{
  "model": "self-supervised image encoder",
  "dataset": "made-up waving flags",
  "train_examples": 195000,
  "image_size": 32,
  "crop_scale_min": 0.2,
  "horizontal_flip": true,
  "translate": 0.12,
  "color_jitter": 0.4,
  "cutout": 0.4,
  "method": "barlow_twins",
  "arch": "swin",
  "norm": "rmsnorm",
  "norm_position": "pre",
  "activation": "gelu",
  "mlp_ratio": 3,
  "head_dim": 64,
  "fused_qkv": false,
  "bias": "none",
  "qk_norm": true,
  "layer_scale_init": 0.01,
  "parallel_block": false,
  "inner_norm": false,
  "moe": "expert_choice",
  "drop_path": 0.15,
  "num_experts": 4,
  "moe_every": 2,
  "expert_mlp_ratio": 2,
  "experts_per_token": 2,
  "shared_expert": false,
  "patch_size": [2, 2],
  "depths": [5, 5, 5],
  "widths": [64, 128, 256],
  "projector_hidden": 1024,
  "projector_out": 1024,
  "projector_hidden_layers": 2,
  "residual_init": "none",
  "optimizer": "normuon",
  "muon_scale": "original",
  "lr": 0.019,
  "momentum": 0.9,
  "nesterov": true,
  "orthogonalizer": "newton_schulz_5",
  "adamw_lr_other_params": 0.0025,
  "steps": 5100,
  "batch_size": 128,
  "epochs": 3.3,
  "lr_schedule": "linear",
  "final_lr_fraction": 0,
  "warmup_steps": 510,
  "weight_decay": 0.02,
  "adamw_weight_decay_other_params": 0.05
}
Rows from block 5 of a small self-supervised image encoder, named by matrix and row number. Rows with one number within an expert belong to one neuron, the router's apart. Each number is 128 + 32 x the weight over its row's rms, rounded and kept within 0 to 255. All counts start at 0. Numbers have three digits each. After the name is the row's rms in percent of the matrix's.
Before each expert's rows are labels from the 100 images, of 14976, where the router gives the expert most weight on average: "responds to" is what is common among them. Only what is clearly more common there than usual is listed. The data: made-up waving flags. In brackets: how many of the 100, against the usual share in percent.
# router: router (model.blocks.5.mlp.router.weight, 4x128, trained with AdamW), inputs 0-127
# up: expert up (model.blocks.5.mlp.up, 4x256x128), inputs 0-127
# down: expert down (model.blocks.5.mlp.down, 4x128x256, transposed), outputs 0-127

# expert 1
responds to: pink (64 vs 22.1); white (56 vs 22.5); plain field (34 vs 6.6)
router.1 086:201186149113077114187089100174183105127129098150103103067199106102154126168140152138130126055113106146152128090119142133140166154125118144141182152083153172143142143151172172092154147162144091152173084125140157205146075146150121141111147154070145179147120076154164190173104127110096105142093107151175125109118105129099126121072083113109158149163065150130115169135108128141120114074119
up.14 107:166163156158160165108109140130094173151133058112157114142151107054117160076181134119070108125171113085199105068122163109131084118161116130076103102129128129143144194124154118085180056090151128088147152114120129161151063100131118111171152063100129093120186166090140173098104122128179119103071107112102131189135134135177064159107109124121173141129133138137124136141100089124150126132075
down.14 116:099136138120195074095148145118121122169104112153111126104124108075174100121056131135135135134159142214143073107090124113172068140137136149119169138132146137099167023105095068133147164152078127152134141140081138084156137170162159081114118169122126086088125037135136127153103141055131100089134109133139129106142070148109133087120070120118121141142083077121120164135144070129118077100122
up.15 108:094142153125099136119123156157175139134159156122167112133105143155180127076099141138079134132088186135143108142149156058199103092096081103163149110091117133136154127172126142140141140148115093099117138125080204151146156123133068135143131104162159047065101093121109173146182112087129070110077167128162165115127124147099061159122200158075168121192108106103094108155102091129182112110119
down.15 129:143107161130144137083106131071114091171118210116120196126157148097143137083160099090082095147117110111202079087143097139159082149154082147191107077134163114128134072157171162145123144152088091174088106075190116149144147164091122144143106180133126133113089140114128156093115116148117040117115152158137130105110054128156083170115105125103143193111176113148095180114124099143127111117104
up.16 119:095147156130084081198160122132083158125122136181101128126122152128102173077104094145088135171124129152134114123159113154154149085141154087155133151148128155074110147184178161137072161169122162143158115092073102087153131192132135128146187137130144157084136171095142096101142101161117098127104223126160165096111098165195160112196161198102115086156130168111077109167110141162125109129159
down.16 109:140143106170132164108177105181098141113155150107147075086179089152174070153112164097107122111141177156165180126145065047159101126132130154091138072037119139187124089105106140131140177105165106087098089149143144117126112151114115148089085110165117149165144094078073117105147147110121150102143140127115090166154086159095093157131124128064099095148110082133178143164135111118141158077070
up.17 097:124135145144101157120117149154125183096146194152137136126112153134087158111147091120087154182098085087153108211114148152125082110163136158153148181139168161119144107109180198150136149163133180141136152091123105152107135131104140115120159179113196169094077152057083146129131092140142178100113120090083144058046103086104148129111066158124122148122099111133186146134087148106088156081157
down.17 107:187151173171153140147139151143148149098050131152104066095103162126174129107106137122117140058219096153134180103158123083158133167110121148076137089137105091161101131132124103184128120111116073101126165145177153091120141096120102181151120123145114121123123085124130105105102146180087132141144131094153120137202159197170179037126179139154086087118136163106102085124132128124185104121141
up.18 104:129129090121113122142100161157094132159159143232112108120114206179108113116122162095149110109125145134174162118107172142145116084121109089141153122173063129195143187106119125110114068173134070139111169135148114143164090118164104127167189103159178156143169139173147160096104170054131116158107110083152160120119153142101122142179074099134079121136104157138092114158102169073134126154191
down.18 103:112097230099123132094097154133118119095071093084177129145106097103166121129079070130102138106182162127139144190096136163096124187205172176076124112151111098135172098123123114125117132122105094098081066107096116123106140114105154143109087074154137110101112130110054133128160180089132151167149120130163137109113099023121124124126147127133115142114145074168180110168147119172131130111084

# expert 0
responds to: purple (67 vs 23.1); blue (59 vs 22.3)
router.0 104:113148114181131160106102102177107207160075148146129113156130159204089128070114066159154113170107116129116120117109144141156159132163071142154162164173079146107100134091106111100186093156116091118144120115126108111139163133187106101155179114146114129152144188194149049064090125080160160124127107115130180157095145108082130145151179123105143104139153133134200135185158157131138180127143
up.14 097:165082125118142179148108124109100126058152141156152118099069167185081121155115188142110130099077136169121150152168143138122150132111106144078163155165082083124150141072121160152129161160101112092058126119047140109154159135156128159203118164143125139099117107111175108113124099170150109171092123141158131140144122147091090110114103165165131067109119135109128061075215142119130091095197
down.14 097:097160114148090128147121113173146112093077130142126147120092138132182121116186054126107118128094085067119103095089089141100149133166107117073123141122171165097157060087111133123151118117116154114144104075091131078179154176069125118085133092100088121093098144121106081160108132141145140082099084116139122086026141097161206207144178101144147159106160131104116109125083094122113151104125
up.15 093:083152112133107125141137126124069182131161179134115137163120165089068052175203079123150169089177156147113169140123117157099060094124173078115129144107063109131141126110110137176132141108150093167167183142066183132127089107133137129070123132088095154111115108133153117099132162107090149096128138123120082099137102096161122102085119173097101126184173094173189108120115100147160096094077
down.15 091:117127065098077114172140139126160148120160136086182114166133055114187157132089185210119105082127167126166107121109147065176167140111137111181204155158133112079088096121148083142153142129137101136142147126126104187099210124145137106142091154135171159134141135105142142194093117128132142109106116140142159123103116123125143154171139113110137142090118091126129161127185139118146146222208
up.16 092:068111136165126084114094185181147164188157189169100148090135186110067150148131196152166134156140144117152090109125115154139101126133101092086063138154147053156118174101057124171116149117132105171189097161114129130139126092138149162166131162117166099084104130134102135119198127149175089098114137125111173154179143134115173122096163099191116150138094130106124154136145074089152149160109
down.16 075:139127165109073113199186169089127150133061166117126105152158114154145152119115089123123142115148131159166150113103104066119169141142138085155233112119119152112191139163165129122174203156116119101098114081088104103112110133158130120118108093116143136047127144093053147090163159134106142112074046203112140160165137126155146130108141121125151108127107165121134125173170166176108159138136
up.17 105:183126164173156171168114047133125153116117165136152081129117103111179062148107113177143152158091082113114159128160107053120152114169090114173172142143159174150143165141147100113158116133125133145130088089159089202142121122121159153128145103121117102206119137171197126180150124124160113157120137114085137162164131176149130121095122146115184140148078092147086135066142187110109166140056
down.17 104:129174093147142103091171150118205098097141169092125093102109132205103138123133137149190101117135125139078101146115146199107127160133149169154112130193135119108083111181176046137175120087113161140134166146160114057131130126161160161088113154127062121112077132099093154085185081114149164167153101176131129138097110174128156128110146142134111117114120189106184076158127154153175106144122
up.18 101:110131086080104169085135118142159147180098192102135089198144124140097087107092074086174178172149157116145155147058124144084155100101155153149139184114088126121094187153158093118172113082092140080102189131169158121178166115152129104105100129138096141141165131103167126141109133151162141143150153168089125169152134068132109103158110147072134150118133169086055087173140172103129173139110
down.18 113:139154153087174145133165176160038150127127100120095133130085109133168202139136140182134148103124136190109173072148159144153085130131108197141175095114147109094166077158111139096091100172125122099172072080110092168144148160138157129116096124096149083095109143143091151098126106183089077154112100134072110090127123151097139092154110092121068128173091107094127159102205098129102114123157

# expert 3
responds to: teal (71 vs 23.2); green (61 vs 22.5)
router.3 099:166123130153158140169155138178118136072167072110182127096130170164150143159073172146126119127185165157146111061129127165144120198154128135145132128115103065158178160111101151138090138154157129080059165153106173153139089109100131109159106153134116183087130116053100166101145164112098126121159162148138098202119170166135168164155164114140186090144138178143145082114150099170130076144150
up.14 105:076126116114139088124009108130146177110105168122107154088086148142197143158115141097143081106118096154113147110088168123092089140161107134117118129107125125143129113111094166150149107098109141132126135140204054161081119078124102141090088127081106106107155144208108137133095130114160090138138143075067130182138113178093121155100138123083172089116098074114118060096124145108082094162092
down.14 099:100136094135165156167096082127166134112094066093134140106104136094183124128083158045165106117149075187142185125100125136140095114122183117082114116146126120090109130139105132091142157067116154076145177189069168091132125103132167149135091128125101148132179142118105105077129181168132122114090132153178127187117166055117115140154100091108075120091162095124199127156098105113099180095127
up.15 094:114086090140138150151092093193164186117185077115172157078169169145128089174121121153135087126144094136088122129115181128145112125114094081130122141121157112161078162066069173138135167174126141164169147128055146141115130105164125114137109120166120150107128122112115099117138201201215160179148138141074120152085146124085106148153165068133149098087109107155130125152140146060161115148132
down.15 103:121124151184143181063138102103113110130142136101130096130075114129092119171101146128170167100192151086133141122156069108185156100096140211153072110179162181100186076103184104085110129114086154080118143128175169181147148118142154115096143157115070063112149102120136174110133183082128072102125157112157106100160104155105123118098072150121168138131147141099116105144141068150137156130117
up.16 093:106168115168220134101135138096071111133143135153107182125191191127151086137105108177174160119159145140158148163096113147128151142087129176157123114084048125082170140149121119146109132118134100173207105114137142102129112095136136161115132109097154127137156150121153091163150146157186140110124097085099050089153080119181142063110111204136072088116123132130112148133164070162119110101161
down.16 073:182146116073113093130100072116151156057128098082152130169122081128070156132148141071075173078141134077161147165097143097186138156136177095135147127104176087112080149182127110035169143146144134089148145154108128195149181139104106101166131143173131141135122128155136147169112099123133136145151103114108141121157138152143081142142117139113135044144154183114136116126127217168079138111118
up.17 090:026104144154156105093201160138144133139181117159133164140127125087130135117090105156093151172150168161123139098136156123164071189165117127100190142149147062102162113097126145117093146167162172116188127128136124143203120150163118120139084159158163150137180148159097084105087104178110148132121185147112095110165160169142154082135086114182134128172141196141132137132060172147141125131118
down.17 098:177181136137098142101083119084193145115122158110159114122081140095120152154103120117133110138133069147138104152143074140115159096096145125086063083144090119111124138147157121160156069098084176158113055103142137098128075147097127154133118087147082123121085109136147086143132168164141186157048176148127120126088040187174099167119069095100085117118105134083106123120148103073130123160156
up.18 101:133110177136131192125099197133105071117118152060072086149070114149118091142129158203153156180115139178164143117139128087158104148173199166150140133154128132133173131167129110119144180073103108173194180130150132136115108092137099153147094150131097165153125081109146122178148189131134123190133147145143148097125093179133139137121147093115145065123070117128124157057147164180138108138113
down.18 094:106081104149070180149156126139145211069174162188160137072177155104100129098108151076166091108124111136059085151097117157131133099127070074132120122111137162145127157118154079140125160152092116112147094076136092160123171124143147123114108126181171114125147181120113118140128116147087107100086103147098115179137208097144169132105149229125122157140155113153102089165127096147162128086097

# expert 2
responds to: orange (61 vs 22.7); plain field (28 vs 6.6)
router.2 109:101151079093132113109116101083097130172104150112096179110088134136195188149121166120161083107150078115114107181131124133131116111110128144089064126102173137185134103094101155108115155089064150092171097133128149090111188049116131131096109086151093038052129114068122116128184139129147153092096165158138118096105127153091080120080110146162095112102156126100157133100098111164073118132140
up.14 096:175104114130125114151131131165098150098132151110166118122101147066165136139114121155170132150074160145100139168141212116125112116125036175221123122180078149119109081156164109104124123179157107178096139124089113145111178067065080172148087088109145114103135111161104062143145176139154140104062145131124140143105128162132104179117112075174114111187102141125115116102129146139160096167164
down.14 083:095127176068141104084082107165147147103134187163101111170151156139121081174111140095110125150129176211154121141137081149130074150175192137157168150095143137176155141170112118135171144115074109124118138106135105157121141149130098092150121097153164112106150102135079098161156118161140161110145144104113119188202126164070112074094120186130106153055119101070134180150135095110129157186083
up.15 115:061170119093141122210139193172069140120135110126129136140134088108163147088147113147126152087145150127105120145153094068085097095106110086132088080113067130120087122105096165106122115129245159144128155128142179095152143112159158090120139151113182149113121103108164154144174116131089127138103186203145117080117117113128115134102147102106167114155109173054160131119131140178183128088090
down.15 111:163146114146116148145126172098151084131166131116140085057126115101062109120135218113155135105130139092128166145123090096177107125112130179130159172125108129078060079138125171154135159080091128126099147097116140128060136102169089099067183175102092120155203075132139136108127140140136127136146112054112128116170079182113110143157146168116148150113166108169139106181153159110080088181113
up.16 102:140134080151102140068090115136089177140073210096115140143096145128191068164092073127144102156123178069128133061174127125149101095103095110103121161149068155090068149092129115133141088097137108140144133128144136032158206102109148122163106158109110164145100115142108119091134140118142132181164107121101124099105139081119174110180185122084158129117152087149101098102125175152116143125094
down.16 108:105070206100149151115132119112129179069121164160155156100169085162169173144127081159144164062158082163138191140123106150077130145134132101152099117125153171156187126120148104069165114158152115127102140122082114124091123128126138157112095163170132149064089128135113144166137119104116215094152102141159096088084158106149098109164143185142104145174162173114166186082125069133089137117135
up.17 104:163104131111082163180165097148083073129121141094076119085182136102099120140151115154151135146144133082052149167148156111075158106109160149146143138136084156141054118116124123091165154154068098104154148154079178066075104112135089148152126175150120119054084155100110037132099103178143110099100135086124172057152158087112091128134162136171131127107098164125121137147099145124145100104144
down.17 100:052120090158171097109109124154154178171111121098114083214108150094114128057108097111132175175045086164097137137127091121125094163155151084139098153164113132141152131112085126187101095093170147122121091090133114170147108162160112095133147105115158130114071151169133166161136130103094146114144152134056145145131144165134156085076062143067141119156163070147151126132101188143131157148152
up.18 112:129177120138165123137042104130150112140160200088147141122169140105158110135118137105118131145172139141155148165110164118037045112102159121157095116135166151111091149099093041188120135104166096125170128180157070107162154118106150120142143188114113181146151063165139173095168149143113108105149119120107121155151158087109125162141103165110144143165114119138093154187165163123106167085073
down.18 122:092135152090156106131143148149136109094134140171148084095148148131126170083143164190097122142198137136072159087059145158093144156097141156122105071098175176168161129081082150094159136076077140111143170102106102179074085145159168130109081159151143142141153142082083082091087106128104174184147075092141123086128120125149146131127136095180099114127144107179182124144080091150134100075131